Weights of a small contrastive image-text model: encoder num experts 4, encoder depths [2, 5, 5].
Rows from block 3 of the text encoder of a small contrastive image-text model, named by matrix and row number. Rows with one number within an expert belong to one neuron, the router's apart. Each number is 500 + 25 x the weight over its row's rms, rounded and kept within 0 to 999. All counts start at 0. Numbers have three digits each. After the name is the row's rms in percent of the matrix's.
Before each expert's rows are labels from the 100 texts, of 14848, where the router gives the expert most weight on average: "tokens" is the input token at the peak. Only what is clearly more common there than usual is listed. The data: rosettes with rotational symmetry. In brackets: how many of the 100, against the usual share in percent.
# router: slot weights (text_encoder.blocks.3.mlp.router.weight, 64x256, trained with AdamW), inputs 128-255
# up: expert up (text_encoder.blocks.3.mlp.up, 32x64x256), inputs 128-255
# down: expert down (text_encoder.blocks.3.mlp.down, 32x256x64, transposed), outputs 128-255

# expert 13
tokens: "pinwheel" (100 vs 4.5)
router.26 129:500455486467493488507446482479476474493503498487539498479441519448508485517500510514517475520523541515520520520545458497469492462497518520510552493506513498484528501506517501503495481468510552538469517540493492507476465498478523504500508445483484484535521514462542548486452558466511463489493463492420532503531502475527536473496466451467471471490486478524471516499495497510507502516501
router.27 127:458484475458487505489499524485486490509513501520487493493476531521478549481517506480483518510452451462494528516506521536526507430501499479513506515519515492501536508506509466519481471529480507520514495503557525544538496486530530496520516491498527497490451531510480516473479505464522481467539502547483545504459500557480494516538511491500512494488485519520481493453507503528471460494482
up.5 094:502469526482473495481505504481495538459484473460515451479519502492495525517551498491530512505560495496540485481501499482486545482485526466496533506519491451531489510521507497521492462496540497494528476547497499498523523450495467520458494445492481516488442479564476503489514478521503501511512533451567501485488476463486535501518506561515478474529495485501507550498475558489499500467499
down.5 079:470530474553519513522534479523514481508495534504519523513496525477530496467464483495451516491457508508468487494490493511496453555515469499472483536504488540447514502498495506474469488521441518455493509508481480481512510535512528479512541499503502490553502520441515520509522541522521520510458495513466511494542474551514493518475501464496500441508521518530504505486531489504469520466476
up.6 083:466543509517504467503487490513500516493491452508460458496492494528521499467503464501515490475522497479516539492509522503507486482547508544525468507501450479536494487571526491500509462522516510506515486470518500526492534480500488467498541464475487489498452505536498473461507488516505502492502495464524441512530499516535527518537504527497574467523449508498503529503496532506542528520484
down.6 103:528461477520505521518541497502491498534532521506499491448477484448460482510493496487457476517489506487520489494474523529517508503457487506504501500527491478514500512507476441504468524497509533513536492505506479516522492511490512555507477523505526530519516547514509506515542501491519496469550529484526505457558459469514491517516481491503497513505519502540504475542526496491497495527529
up.7 115:476505492488505498485491534453483464528499515477465523468478495469490510485507483550511494484507497465508480471523488482510520475525468479537494521465453509471542490511508547534535491506513536500483535515490501521513536531476516443473498503444515500501507512509471487527490500492506505518479480501507508439523490467535498470511519504480491497536444445508436528464496526478505502537517
down.7 096:556514493521457541510495481505510505546548471556504505499487515498530533519458468484491517492515477543478468543487481483509460530482535488473516522519517513533473502516523507446462506479490463502461491534466445483476495529505454516539509489532525495484487463475517491476506532499512513455468491505527509493501512491459476499502507481495478476508499545504550539537498497476503469472521
up.8 096:526489502479465500514512479519512514534473500535465491533476464465472542480492447494505520492509527476495500545480508482514508514488551531500487526496558486532525478474487518509512518500459490526488509486488511527501478525505496500509498548526446539467493496538489444537479467523506531529513500483505472494508522526521487473523523491513497535486535538491485520522506481518503464478478
down.8 097:528487496505519507474474492487506485499512484501533510484510555524539510492477519516514468468500461530496500523514502448486491489473509496524550434499488524487529490537535528512479509465490507515524443513537505500478520470488496480489527468482515500521526497513517510532494500499488472471486486515507513519505503437475522463475496522491497441476496519550512508494453519502481516495477
up.9 105:503533509498508510500502496454450493499488526514555475509489478485480523532500501527468470503474525447502476551527477483497490463482567503487531547489498491446502507501557467502466499489502518493496488508550484521489580519507529470510515475450486514468495522496534537486472525465505495501502458505528480515486562432498508542477458494454475495474505469472495518486485467457508515504533
down.9 098:526474533499540511468485497525519525476500481476475534496506527518474538483481512494562511512506491522506503471483503503525489472493496514529469462493535490571519491483474542485494501530473502550499549524493506495501450507513434490451517493531512508549522492505522474493553525479486479454489544499506533504456528544518485473496532518521524513481482479511521480537498531505478500550476
up.10 088:494528504464507509526509507501494520513464516463467543456512497474539517525513498457520472530481513496536461517501476489481541482505475479464479513507544526519530487496497502506522491507549461510506535500507447520508518464466467501557484540500463470466508486517485453499469500492496512522522529534496531484500532462464480482535494522514499494490450547506500547515519454478490488477529
down.10 089:486501521508550528497482475507504479467489478528494458515487492478505482478516536487481533495488489520491536514488471455542472505474493550533479464508483462442537529499517484498504518473443498489514505484525520533473526491480458520469492471491524507462482495491489504459547466503518510522514503515476473475520478507504529474503513509514505502493498511530492495449441497509499511471510
up.11 113:522485453459477500533487524472502514462509494502507533505490546490482491510505492493454511484510541487468456524475517506488492531493512507454536530548500522509473509541532504525495509472534530512500496515496539514509497542502479486539534545501447483526486532499533536480549491484506489514484536519528473563452509432458499489509484486530507531485554485495518498510498509508517509480485
down.11 119:513483509547531488496497479502479449486420492471513524479481504504520510430515519510503466496452511477468530474459491476493503478488483508513506492496469500513481488475498486515457495516438479516490511521496487538481515452528480509457496483499497534478474474508505484542499539494487481502496484493513540465502559547485514456500547523535533499517493538490462502498517510469455465521502
up.12 102:547500480513503483467485529539461514545521495538487514453492507524481555491532524499453529483488486499460504508468535505521508512523484472432551522479432542456486521463498522507496509499543529481507481519558517475527519525499493501481461532448522475499488508482475506474520509462454495519447512510539482516481466553518463521478494522484454522470503495508498505479516490502526492488511
down.12 114:475492526490522507466545497478531488496541490499494475491499452552491489488500468513507460493468477485480520520527492522523505478468449506533489475511460539537525485493531489467539488507497529529489492514537493513482527515552512463513538498513521451509475481437500438501505501576475503485472505478476474482508469509478502497536558468474487502508520506479542484485525512462517472474472
up.13 102:489510469487502539476465501487449510515525547498490467525489492545532463510484504482485499505490482512453504483510482518502484451477470470468488486460519515472487521528478518504497445483489474485450508513541450489485480460517486500498502502493498474494491475496558496487468485538530453478461489530508493534469562489443487465489523482508478499519561507465511482477524494488534475513511
down.13 087:487491514503498484532510517475531506485530481481484519456507494504456495499503500505478494524487496503538529567500535480463518529529478488530476505527509512534506499499529512485529545490501486483545506485486490488457478480505480487487504476502526559506514503525487488478505494464457501528553504530468484501528494505504512521544471530490534492486462536525432500503480483490479499458503
up.14 112:510483486529489487478488447514477551506492512497508528511537461484539519465505536508508504511508473522435497492499531490463499446529508505516527502475502491541562495517484520513554493478504469508496509481476496497519504500531499435543462476507511529520469475468507544525500512514502474529472508523449516488480488525485487517490510534514470520481469501480515474471502525511482481522491
down.14 097:472530537477486505454511503485494467501524524492473472514472536493470526482505511482471513526497495485528465505498477533541500527463505532492477492500476499505479508484483478443451479490503529497448472507468539533485473458489533544453487540488530520501480511498493478485545497475530491496520504471498473506499511491514527495533485478444494508533517499543491488519539499489526509474521
up.15 084:491501520487493464487472515466526459460495470515497562468506483484510457489519529533470519485491518499470482467498513483495446494536519458500477497502429510470499519492542551522531518476505477484528489527461502471538542495492540480472531503492556506487477496476532513512472495509486489497477513500518497463519489507518516530492485466478511518529473469477516470536485475502527498471502
down.15 095:516562499489488483509544505472509506467478521522478516487561499528472466529492502483532508494518475477487521469478505517503530567466529491494501461497463524468481531542501457505498458516485507546484517504460490540478491476507486477495461543478520507524497493486459505520531480529508497523512478475512524530514464551557514524520481500531516544486459523552533493458557489466533470492495
up.16 082:490532551513495483499533532513481543490512515494507504486473476471487487430475498512483482497478505514513475476495497525524528497545464516509518504495535514517524547536507477495492494487504509491498538468533507506524517491490485522510520519445486459450488483496472470501529504502550521440497498469475539481526478507528495493479464495528464466507492499489450521452530531511472525494550
down.16 081:457470510486495483497494500517518426498481519509493533482473513551534479546508474490464511469482522513516523514492479433510487497445525472462499495480461462491502473518543522519480486506474476528478536514509483506507460463505531522483469530494486526505518511481501504512478498507520456554494527525524463481480495504491471526527520501534502499486525508487524486499508477464487519485498

# expert 22
tokens: "rosette" (100 vs 9.1)
router.44 155:492498526535476524524489468488524477474445468464504481496495539530460486471487533557532461474515509512482527459476502493529552488476467557512470525525494549461472449492474485494511514469456528494506538477484521464491492485512502547480497510495502469462541518475498530481493522494483516520528512478504498504546494559553491497470444506525486496502509484563475451498514498512550480486522
router.45 139:479471521514485535503487498460547521500462498469505480469517519524457481526479507512505499509493497496503534506491485497480527477506476535506509503549487569500478452520467525498498479494443525516494509488475524474515495510487441522496508496498494478461504497470521538505507512516474532521519517496476509491527473540563505472512449472529506529479507535547495466476488545518515459531525
up.5 123:520491529518478497525511479477508479499502476477508468556494515538532492478467467524482470483488499450485535494496469487528503489508532490517509502467531503494480448531494471515507547496470517516504540460509481497448510534543476526463475535499524457487501484482540499497490503476533511505552502497479528537504522503493452458433509478486486489480506497483443459486554530489501476465479
down.5 143:499514538513477515520487482513529498449454487516502494506503488504497482499490525508501494506505538531535500501465516523479472496472520511467460512510499511498473471522467498495529509484483469496481522535519538498500486461469501517490520488539523479485518488523459547495516482473457532471515503500513503495499503529542510530462493508540526510484519498533517452580474520532551494528494
up.6 091:477501493464549481559528540500529531510515451480492515501478536550508506499512508500533507513523462501508469514526526526495494493523466471495479529505498520520478519450541500493479482488511472511532457497494478519531470460486491484495523460557475489523529525528526452492494517460497530519522521490500496502481490487487493491497511502489446504486478516492451533484527569508503491487460
down.6 091:479489508493506503489489487497491459451487516519491503511509484495489505499516543509494470531531517516548513546485493473496493456508534545490516494485498477499526519517471555491518557496527561492461489501513520503492514539479528507466504526434502486513502499481484501506517525519488508464491566551491486480529494535486509492521473477475512459531485514516483486529503499535516524507466
up.7 101:502508490490463520482537474496550473532472504471521531491451496540504484521500506477479510502547487528530518473459498461509488484488506495494500523457452571490520483487562450497494482502547507505504464512522500502496470504505492509504495493418532481486522519472480498487489492488479513512513519487458521524477478482459480522501488498517502516493459489486470509471473511483506483496477
down.7 086:500525524448544516500514511546473469462516508550465457524510563488434456507498525481509412512505494511537493493519436544523491499510509478521504477547516475522525517510536479525540456547460489492497496479486478503495529504494515558504472495529492486470482520519528499553527519479518485490491497523524495462513553558555523496507521481511496532525510501480555478500492500523520500478482
up.8 071:526515490526514508450488474516493502489482491498570469479501478514529496520526482536547487513502470502522501502520543483536518505514529495473494501489485440536548476470473519499501552507486524532496489505553470528517519510496554472540518516505527520477462518505453461518517498483519495477476476465497492444514525481456506514540552467427526508542497509512495499489494537489495517518477
down.8 075:531528526509516505536492518502478482483493492487498515470541515513515502492491496461478477488510507487487486497477490527498508482449523518445512487504517453495527500485491541479474545517528508484503508515499535505464535540537525536524478553491535492478476473481517528482509451516483484476559526491506515461493516493510507530503507492551493519500514498471510483499495509537538502493517
up.9 108:482499507542464480513521482513515479464464470497470498536508558507512485481477460492464473471520512467515527477518469447549503529509508493512516499535500530478523468558482501529554569475520505491504497514470458505463497544494508518494452532479517481478522546460507495489499511495502532518513510487534520479495551482525495495443527488501496493545491450476498494540498522523521500475498
down.9 114:507485499510474515478508479506562536510471495453489499479500505550470500493476499540515479455507494500485468463501479472501481494508489510506497541500534485506449463551452480473501512490503503541517534508454525476466518475519489548525527513484481456514492557503522525499496511494461508535542530500500499433515487510509511538497514480475515515482500518519474502546515490506516542505478
up.10 104:483486495533510485484495518522496488511443519483485471498501530525441498486517523519484482488461532513570533522507540478492472453492509575482525508528469544504512500503470518502460495488491506513508485513492547473482478515499527467487495509512510513474481492526451518511518489479470475520498481504497521478483477519533517481516492473455505526502510483513544505499486533491504483511511
down.10 090:497538493473535506454502478455464509500524507478488506486508474455555520481476501492513562511505494490508512467507463524483503493494475471468506491516492508509485530498470505559531485514528503517519509486497505544539536480477483531521508541544507502535476512485543504491517495551495526484496515494491494532510461503471493509513521502499472506541485516489554469471498509544502478496508
up.11 093:493571469529493504529449514495497543503513501477460471502453533505461453480502532467539506512493510484517538515511502533512504520501487500525477504538445544500528491492506439461499500503515522487469466529496544533492497527516508458526512493473503504518475525463520484526464506495484466503516520512483496472520503474511492526484502535469498491534478554516506529496445503541513491531513
down.11 094:466507501493506490508513494478516497531507512481493509515468478489442508535516505495500501515461479515523495499479533548503476486480498490515517485513530435475524475488495471531466518514485480526501497532533516539496518539474491487487502519532462525507483485547453495541574507524524483549510490523483460443480497474456509462545548515538540521480497512487489525501508541481473489488508
up.12 099:503482529520453515490520480503504477492488470459514479495495532513502540524525489485524482471525503519515496522506440506557517517476484487509453523517491514473489495563500448478520518469514552507514481528556479507480478531493493527482447489514509494514517545482526516477539493459510498480534533479511512462485494514546484510476486513527497487519481452502455493474501485534553476510487
down.12 115:495488462524558501544504451475534500462495489474505537479518492521510473511478529554482501496476490534472553444498551483475503487467459500504493494513516527485516520467508493506530524522537482473515458489551516516484528502486541549473490511522516484509516467445467525524502528488475494497478527485501496499515510511539509555459447514457526520464499500527509497538530465454556498500497
up.13 118:474477540528488490505511548484549542519471466512478525460510513513469535501501504518496484491496502443480477471496496510518500518510476510505474505515514517485494486498464493591537524478558504487520508468481520479523492547467507501463519502509487490494512457531531479530467526477515550511547482521528503500488465566477493503470477510528500475496530514496516530471492472518422491471509
down.13 100:509546462442509536484516457529472517488475497487529481521502528443524508514505515495505481495447549509547509560462482506535502491480510514540490471467508518514522476493498500471487516515495541488503509536464496535494507496483513537472460480497499513487509520482491549437501537540496483496474490493485501537539507504500470518522461501498492508509493544522495452472466523468501534454540
up.14 103:527509525513469525486515485495510511527467517486471502542499470490514521494483469487515527534466516484501508505471493435452522522483460492506558509514520520503500493529455541471509513507448481531492534501484532513526473505471475507515532513510454529473521476491486517473513508543505504518510482487458491508539493470522503416497506507525508499498527496517591480497493491531515490516507
down.14 116:457492492498489540467483520466527521489541493502485489524507524540455487500496507511478514494470482517495486477519524503467531508483467492517497526494496536530533533492438472544474470517510476471490528517490563505453443487479456516524482502525479480485462446504498517512541499524473489496523503526509511506490461542468474508527474469516527534516518550527451511470499540521491543525480
up.15 119:492493520534472497510457515508504526510474517472505515486536502510489487498524499486509533551532521503513507540484488528469535480478509504505521548537499507548541496592496477509492482495492460498472527479438511490508490491488472488531522521474475507481459490497469502480514472554473503515501505497498478528500506482519504466507466524553510530520552554513548502496490496515470516487539
down.15 117:526499536489486479509509516474547522509498461512497486524491525478494450516482497535514534532518479487489484488464482507474508524469433495491535506471461533500509501491488492458548546492526465565516523511470489532522485471494473538450513497491506507505481495479522524542504499530487486522541511531491518476511482542528528469516501464500532485504487481500497475492499531533523498538495
up.16 113:504486556505475529512543474498509495486468471492480488504519552491489480487468502501540468473489495467526500486522482499548502498526454476518446550501545512523479472532494496527533516473545517515526546491543502486484495495487459468468473536514496518515519509491548464516495477496513527536525506507508507504482539513528441466472526514501477513468469528505467479499529537503503491466515
down.16 122:527491485486499472509494485454522458473491538497530525498499536517480488508521468498487484494521531518510508477515491518531515506509565513489496515522485518460464501502489509479533542542473509526527475519476491501527469493482535561505499490490476495485529524521492568491512506495480488452532525448528492448536507559494471502438462519512495507502507471529496486518484513504580512456490

# expert 0
tokens: "rosette" (58 vs 9.1); "warm" (31 vs 1.3)
router.0 108:479501510458501517524473504517478485529491503468511488511481552509460465501514533469528492499465518513492507486494453501539515520492473525502464481510523540475476513488484526529528471496471518481474484506530492453487508496460479494493476495495467495538534498510482534490502471484522455437475477496548537507504477499524495482513523444425490492513484480511462483451491474454491527546472
router.1 154:456522531498518495517485543469488514528470481467489536492459488487506473485500500526522477499465506479516520527487520526496543519503479514510465522467518527488486486495479539488503522524505507504481544512505469548514513484483496532524490467478487475496519512486526468543484529511510473516492438525481513481521500510515497488457477448480463516505474443528486504479477480516527539506497
up.5 104:449478513481524517439471500488455529466501502461522530446523551517489470510489546530467503513464517485507506512466468494481495497507487526524495510466556530524463536507548478481509504515499503526471549524519522522479513511548490517534534481500504494491479541482494480530475467509491540533491507519464500542474519532448467476529499516510525474508504462502456520480504534471509489493469
down.5 100:517523511520506487498477516455505470555502461508432544550468510497521466493495448512512512493508506465465517527499518536528478482506513493490474472526481492532529496517452477509507474516517465504471506480490525515513487514447510467526462534522492510495523470485492471470520482525518486534470523479515501492468512485465533503490515507500475490481446533510507492522481494510531532485495
up.6 106:477532518491493482523468526494493488543507483465492549500466520531499481491496503491480489522493504523506465465463529529484499527509485501557504485483503503477481511489536474534460559499458514468505457518498486471473472500512438462471499487532458519522499532499504500526528493514515515508486502504524492506476483506519528518517475508500543469482479465481495466501494500468524509542472
down.6 104:471449535530498492491488510489504493482497449489559503474543529527473534524472517484507526523507499517468512465508438508497497488462498504506494477506508548486549505506464499531523496490488527512451533537511517496534513505516514515454464542513535503514538476492468507464477482484525465496485492497471525503503495459517494498475561500481475536527540498483492495481485486484483502476510
up.7 070:545509493456512490489539507508534504495488508539495517492492484466498551503451475462515519495492502489548468517474543519535530479552541531499496507527517478500509483519503462487526547487523523516509518478498540463475459519469469523473506542521547497510519464482451501475500488478502499505480493518513532491501478469508438509494472482500474508475530512493507509489532484489528517473507
down.7 083:497536542509469468511505506517483538493495499494510483531490532499475458487491519506503534470486474494493502546473483486471515478509480504470496486466481494471481510485462491514511483549517478513478515490526489488516540509469527476481487503482510544503536498505464497495515470503494516502534515488485508497462477500469512522492481492469489517514554524466508540519513523535447485499526
up.8 105:490499496494487518475512480525489488543493510514494526478537457493433461490467512522464521495496562503489540528489514487460519514509492467519513503485533506541473459443501524487548538510505491522497527501471482507507493514502494531527517504498521516474489529491534489507514463540508501546501516520428496481504506504526450438493496491506495513480485475534476487499502468484494496498441
down.8 115:454497537536525445503548502452490520519478502496472529506437490491502494523500454513518504465528483504495435498498466552511484489480510544491482508518491506483526513515482524516476516528508497500455495489500529450481508495557513529496511547507487477506505491447512509554521517527497476511536468509483495523513495441494529470457531471547475538507482468526511504514498529546508504465517
up.9 074:507514494521489517514466505454525521512494498540537482489482475551475533476519511480524524520485465473500558471530504530522498511492511505507540485512484512488524495520474519531501494452477522523512504501529524499482490497497507484493541442463458527514484470505512525509518521526480548515503518528518502511470474491449551527477482514505524490470541532507482478529497517511524471548520
down.9 080:470492505532487489453458503512544478512486495524453498516510520516505446495505482486506536481492499498527557474491484481520546483485486513486495510504495511524509478492535521502546553502498487504468523487486505515495499520457490500491524541475554511502524490510517523506449512530505492567513501490488503480452479539534478492515499517521470553488522480508547526531514503524487476477480
up.10 084:516513496491520475541464537527529491521490484511481472491476454502485488500490459485546524513477553484484502544547549491522453492472584499525532531509479518481529520511487511497483473496503509505429471506496504469453520524519515460461489504493524507489491465551516477512492472483482541505484452517556512493475508477499536498471480482467514475528510541475505504508529472539496489530519
down.10 080:500488516481489491460520504480471451510515514463502481500527549479494515489466455463469468525531489548528504488513497485514476544547434507467475528485494531532526471473510565524508505520525472470501496452528510463497461497501531499448534456476481545478503452503505520517531483493541510459441528501482504504524503513505516517464513540487466527475477457501487506558517494539511471505507
up.11 110:490511466491514455456505507513518498548500514501452494464497480522510497480525478486519501494502490478538520510452506486500555540469520522494523437476474513490521493510479504527493464499495487510521513475488561538498436494455489501511514476509490539445518479521481486516482489531523509515506484473494508520472506536499553472495481529539497500495501561520523511487484543555503484499541
down.11 091:497527483487527498473473490542491535477483498528493535494533513457460500532473490465501501513504511517479446482498492483507503516541503477490523503510497496500522516490503553526538460486514493510480509499518494513432507508445507467534527475488495546511503479566490511498481512518512536532489520528536459486489511536502489477499499555476484512491516494471549523480537514538497466480497
up.12 095:478507527456483502497507474501495531496468506510515503480482565519473527511501499499508466520514530483500528482510506513538485561495553508515460503433506512487508480460457480516509515469530543511503504507528499505496509511514524500466534524552536515540472495470535495466499535482524500489500531531510544487453488533517510534512476474493499487486479549518472528491479476460483527530492
down.12 094:504522456526498507475484541462511487526496484456502473496502460528486497492504490458472554468528495483474464470500487464525493478531479509514502505494505471477430505518529527501495479541451491531503523491503478505512476490511453492484512450499470538456500473524493524495510510509468498495481457504528439526533522539486466473507513528493514493512489511492554494461461525499492536497513
up.13 109:484509498478470459515506505440447542506513466487510473516485464471511485505471495480459456503516514499499502528520501534459463489487469499454457528509509501550529516536489508524479517459537496493536507499486501543534522506481486494525514520503476516487499518507511470496528505510527489532493475522524494504486519486544489518497513528495531488529501436495540512493459511525467506488541
down.13 100:526497508521480512473473513533498532431518506476511477498529505510519509518534494483483500525512490516498501489515528496487500523479494486481537457502478496496511456476487506527493496521488540520501466503508492479483522518466535447512488489484518532501482552507500450488485515488498505482501535481533482458471490462510524512544519510459506468491467521470518440473522525487481542494511
up.14 100:513522459511526472463467546501508526542520483538484486495462510496468513504490525515458494516481531452502538499533494531536525476505522473501503541466525466502505499447512517547520545541514493491520483426476545512515543492473526488482503495478539497468515455487533526541522466508519508511527488534485506526502516511499478503446513492532447491533471525530525534534500466495472523503514
down.14 107:503522518488496526553511500514508464488529492460452481519531481495534537509512472514514535523494507481501528496493516512505489551507507507516509519470488505482479471520461484441522468446503488527508541511503501491486475513475501502473541462540493535542461535520513514485428480523514515526514534502472513510464477510478509529491459529443541523506467506482468522519481502546531500467491
up.15 101:523486529540531518491471500502482558500476512476513496546481496502517494464469512515499474511480506476510521489516474503480457514478504492511494496507530469509467473541466494516437548524471498493473532477514525541462569501516462471452533492534488513489499451473554523508515496470525491534525481498484515530495540481505450480475499484460501467497529487502485489507516472516515468495497
down.15 093:470472534495518475521512528458502497488511498489477476503477489465480468542524506487493495492505458474527512504483519503509536487483448527550480559515482557487494483459489498564524491498554521552455518511517495463505490500502487524473469501481481479563530520542504524478509496500465468487505517494542503510504478492533522480472492505479474526480464517485467512508492516500507552512499
up.16 096:519513460487484445504500519476555467507504524482457505503451504505506504487466522495517464497476450472551483472513507514465532489493495450454495451532485513516474469486503467485510514471523520471525481491464503530504522468524467465513522502491484458492511484524542464481498521444495520481559483534503502511496521507535513486535531496499513500534497481490556454466462486459509509509513
down.16 097:482482530507436539505468477500488505477515505504531448472501496535516513492508483514493495497512519544533493530474511475497467497504470527509543522443455447515500490481458582514494526491515484546519462504526504446533534541501525505537510486490461545483485520499515498504515478528542526528488539483508502480503509497475528479478484509481504483493510499485507528473545521503455481459496

# expert 9
tokens: "rosette" (100 vs 9.1)
router.18 143:508521517452522487482497480523485488514504497472474483495494515506488491474506511476477464495516533505501476519535516450482507511479533505497490494465503560531519517509467508493454415525502485537495527451510527476527466497482538514504508459480478528448542466546505520535521496497497544480505469457509514496464514557511495498478450494515499542497471516477514512524502506542519491509538
router.19 070:519529498477473505493491480520517461509495489513518495512506539462466488515513480495516500527485510478492497487508431476523475503510512500552544452493482452519529486482498530503527484499505507534504496510496473527541516514508489488481501468472470495543548517519481515515475457475503497440499452475495537479537451526474524430486478485475526450500466545515513507475476466522477477516507
up.5 087:508501494512517491521552516486460491525510514575478540493551500480498474486517528491470528517493498503503486527494545527457551478516451480492497493483489528523489488472518479533451487483509529505518535505508478490470558511461508518511501534497518522537543461515545510497475495484495460495494526512456534507469539494489562514545478504468506497505520474489560522482484501536549500464512
down.5 086:479508497482489499480516521511563483495485504491505536464436501492535510502478504506506501478576528480493479487473481489508498476475510499478483489469549426533511480495523464529488458495538495445495504495481511507468460430525456507500496497452464486520497544539487499507495509537510514532497510528503496517509502497503541498535511513515491484521493467514509532521516522541499493484527
up.6 126:507501504513520525493558501489505470537487504496510498543484484462513519477525494486502483479506528496498488471489525468452517456497563557482508488446466492483493502488489533513547486499520465495521494439490519499533471532499477520481525499504459499442510493484470521505444486478484496485486484469506510492539427509506476509503496543464527511477465496492492497515510520546536495497532
down.6 121:527505498525519516520447520544520518495481535472446511542513548509526492499490513498525490501520506553479486492494478463490504560493489457479517503476499495531525522496471508500510480508477523515467498524515420546478498508519535497450523507475546505508516518539528514467524518540497534510506522496527514491475536505553510495463495494504484522546481507551546532524475468516509512497476
up.7 097:499497524508537557519504518489529467434535450481542471500499475503518520494524557503499514489515491480525475506489508512484520506474499468497475534500478499508523497495468477427477510527464521498483486505516470489497482451495507512465477520504515498474537562444506501508438474494490491481525519539514474493471474510502503516462486543493512501477504467518465467501500504469515498517513
down.7 095:497494501494510489526537535509517504458511535494504470528496506489488482484512503438525493496517498555477549519536470421517491527495515494513520429495515503516486475530546507484481498469482485523513522472537493499479525563487490542492499488520515453526509490509511485489508514480465524483488435490478491488495534484480495477547477515497507510534529498511524469490550503524507549511437
up.8 088:491536497498512523502489530468541531518532524552511487471442464490524451519518524509447501484502473493463473525503517575507530439505417485505519513499515472499502505502498498537487489514455495525517493506530503484473467495526510535479492479474512460522519491539482475501481521508516520491527459537466520462478507498482493495465529500507483476438539518486487495545534538482505470476478
down.8 096:515489486534538529487515570502485492496498496537518494488484505524532517492494486513469529471491508472555493482493513501506488523483494497470539474526537494512478489472521478493516433504507480520510483446452504520515529536530494493524457477503472482505469483490504491504498496483435484488478505520460495520480558529501470534499505485443488478531474477509511537476510450508532496496515
up.9 087:471490541476506533490488483454518502533520487489549459487541521500478482523503503461475504499523484521465477454532479456501474491438518482512506518512471490473525503506507543534493457486518546518487492480484506510496489510470457498470528484525514487511538522498498534506510484490516522477476480555504491498500480486496527451528520495511483503566534484521517477511472502498510518502521
down.9 082:537518509558458510502508519491491504525470502509457469469474472478497518529509490499529450526481450510489498524470511504505500559566521508491515478520515505556515491487540422495515519516531509497458504502478474514517507505527535466509472492483513483490487499541438474522483528498544499515495480496500497491482517475464499520499516518509459504460490469526456497493539520507548499509466
up.10 092:480519499490474502569532523501487528507509450470451457499455488496524450498502502508538532502467538503452535496494526518455562451496488525527527479500507506487502556509511525503511489529518461449490505508459508506498518530470507513487521496485480483494524471497510485497540489501499491499531495547481460492513498497473474480508497504508513471477527503541454484526473503504509469502454
down.10 086:468514478463474477525490494465499471535484544532527483483543484481508530492466491453480507483542492482495525464491450513486506518509472500487493524533486552523527512506483486517502474464480491510471478493487528529529511479465485451487488507504520508515501508519494543501504533512489489516505484505495526521526475503482513490480534483495540506475489486511470506476495534527451524513521
up.11 110:509466545484487464446480490494473529457500477496459503531506491497483494506498513477509497482475547482527491537486479542546527567507476490492524486526558514527457480572452542549495547484469482525514550510504505501533487480524484483504516492480522499519510529521507510541522505496530513487511498520525472518523546476500485448504493514487490487504514462500480488478518477471497508463506
down.11 090:471496470586532496547465523490494475522508543500533499508428520536530514467510467534497503522495478489488488482494535449481469487474506498488463565453520471478504547448515502509525498513501541517513474519488514520482527511469514504507460551502490473494468463496491521507473527522483494497503485530518515488506489517478532572515520531513498491520526522520487524507503505458483470521504
up.12 094:492526479522525487517442479497517499491523493464545488495454491510464499485453500516476451511461515476550549485483518502482491506518477505457514471477488533540491491529545514438528480548475532526541500520523519493462525501521468491502459473470509482501522453472521485502535487489465500507461521514535514471536476469503459510466500490472492450522505506488508511473534516508485532513516
down.12 092:532476473534484483516448489480528466542461498556479478502499482507520516514482544500530534481497517517499540509508513481540434466469494526500469522488465497508529536435492504524454487484502538488509518501475509518490542508465502514492500488468459491491455538539521503524517544538501448481507497473483518514502503500496507465485489526457504521517491511502459488484492521450542456470488
up.13 073:510499508491531494484483464458531532483484487491476467485516523514479515486507467480535518530460463505520481516475485475510484541496481518446468475504488502518502488484509554517573507487477504470513514520493532504506497491476443476510459513499508476470476515530517491464474530470486463535473508480485468499554522525494486550494495506505510505496514514505516483528520527514466466497474
down.13 083:535536484506517501483466517494527522535486499502539479518486535505521458511467483460471502516499548487549530508507510443479486521505525533498474475506503503463467495454482515534516531468466491524477484515483504535541545498483487493539512480514522525520479470521476521499538540517510488522508489478512516505490486524504469508510520505498529517523491473500520517529517523520468563495516
up.14 096:504534467512520473486529503500509525475471525470480473505502505474505509508474505491484496539463453488532546568479512503466488517491476503513488492546514494497503478503507528520489485529504491473518527525463485512538468515507495488496452514516491456484450544501505478454576504455510468495495521509523499493541512491492510559516502530563502501467560496551504502519442493487519475480511
down.14 090:503475538552473515491529482492516496509508508497515501498497459516510484525496497519495504501522489488527501441522497496514487537510478530426480505511508514484491507480478521508481511506529495508524532527499496507470563461504465488507536452443468460446453502529570499504453522474463537504499502522521487462501494518494492474522508490534511505516467493498483448534506492527442506523500
up.15 069:494481493511531484482537510513500477447469532500501520511492519523477480463472444515527511461488490506499456446520506500519506496473513496492543541526510467530498477479470526502510500455512499500548519502476492479474550518464491494472521510447528440549501537506480464480498505473478497516544473452463516510487445472529496518478487503486505467493513517533474507479499478486499479515521
down.15 082:498477490539486543491523467490497510490540495494526507566490455455528474504504527490533465473522489537442483515509520488471464545463517508512500452496506480502466473496514464501452517581455537496531477475492522515535475487487496485504497488488505506514501502553551525496442495542503519476517521498481472503554503493471539497496513511458499497488541520508510475465472488508524489470501
up.16 108:473508545526494552514523453470486478517521502471510537519498493507497543451484495544499470520441499533535526537482488466457482500497524513517487503516474486499537482519521500479504495463482479477498477521520524503524508530480563477523507501518485535519515475479541515504526482575503473516530505497506473477511533496505525508504507472469460493536495459495533428504531462524455454498467
down.16 095:510491497487487494470504541512463507501506504463532505557500501489489478495493483494505545492525485519503510497535543508534507485485541466474507473501506529479507537506493480533459469517481528526454499486480516438520488489471428478465475507496492492496510497502492527517482529472512552440526493489468512507472484497505447459467504465527515531494494473499519532510517483487485517496517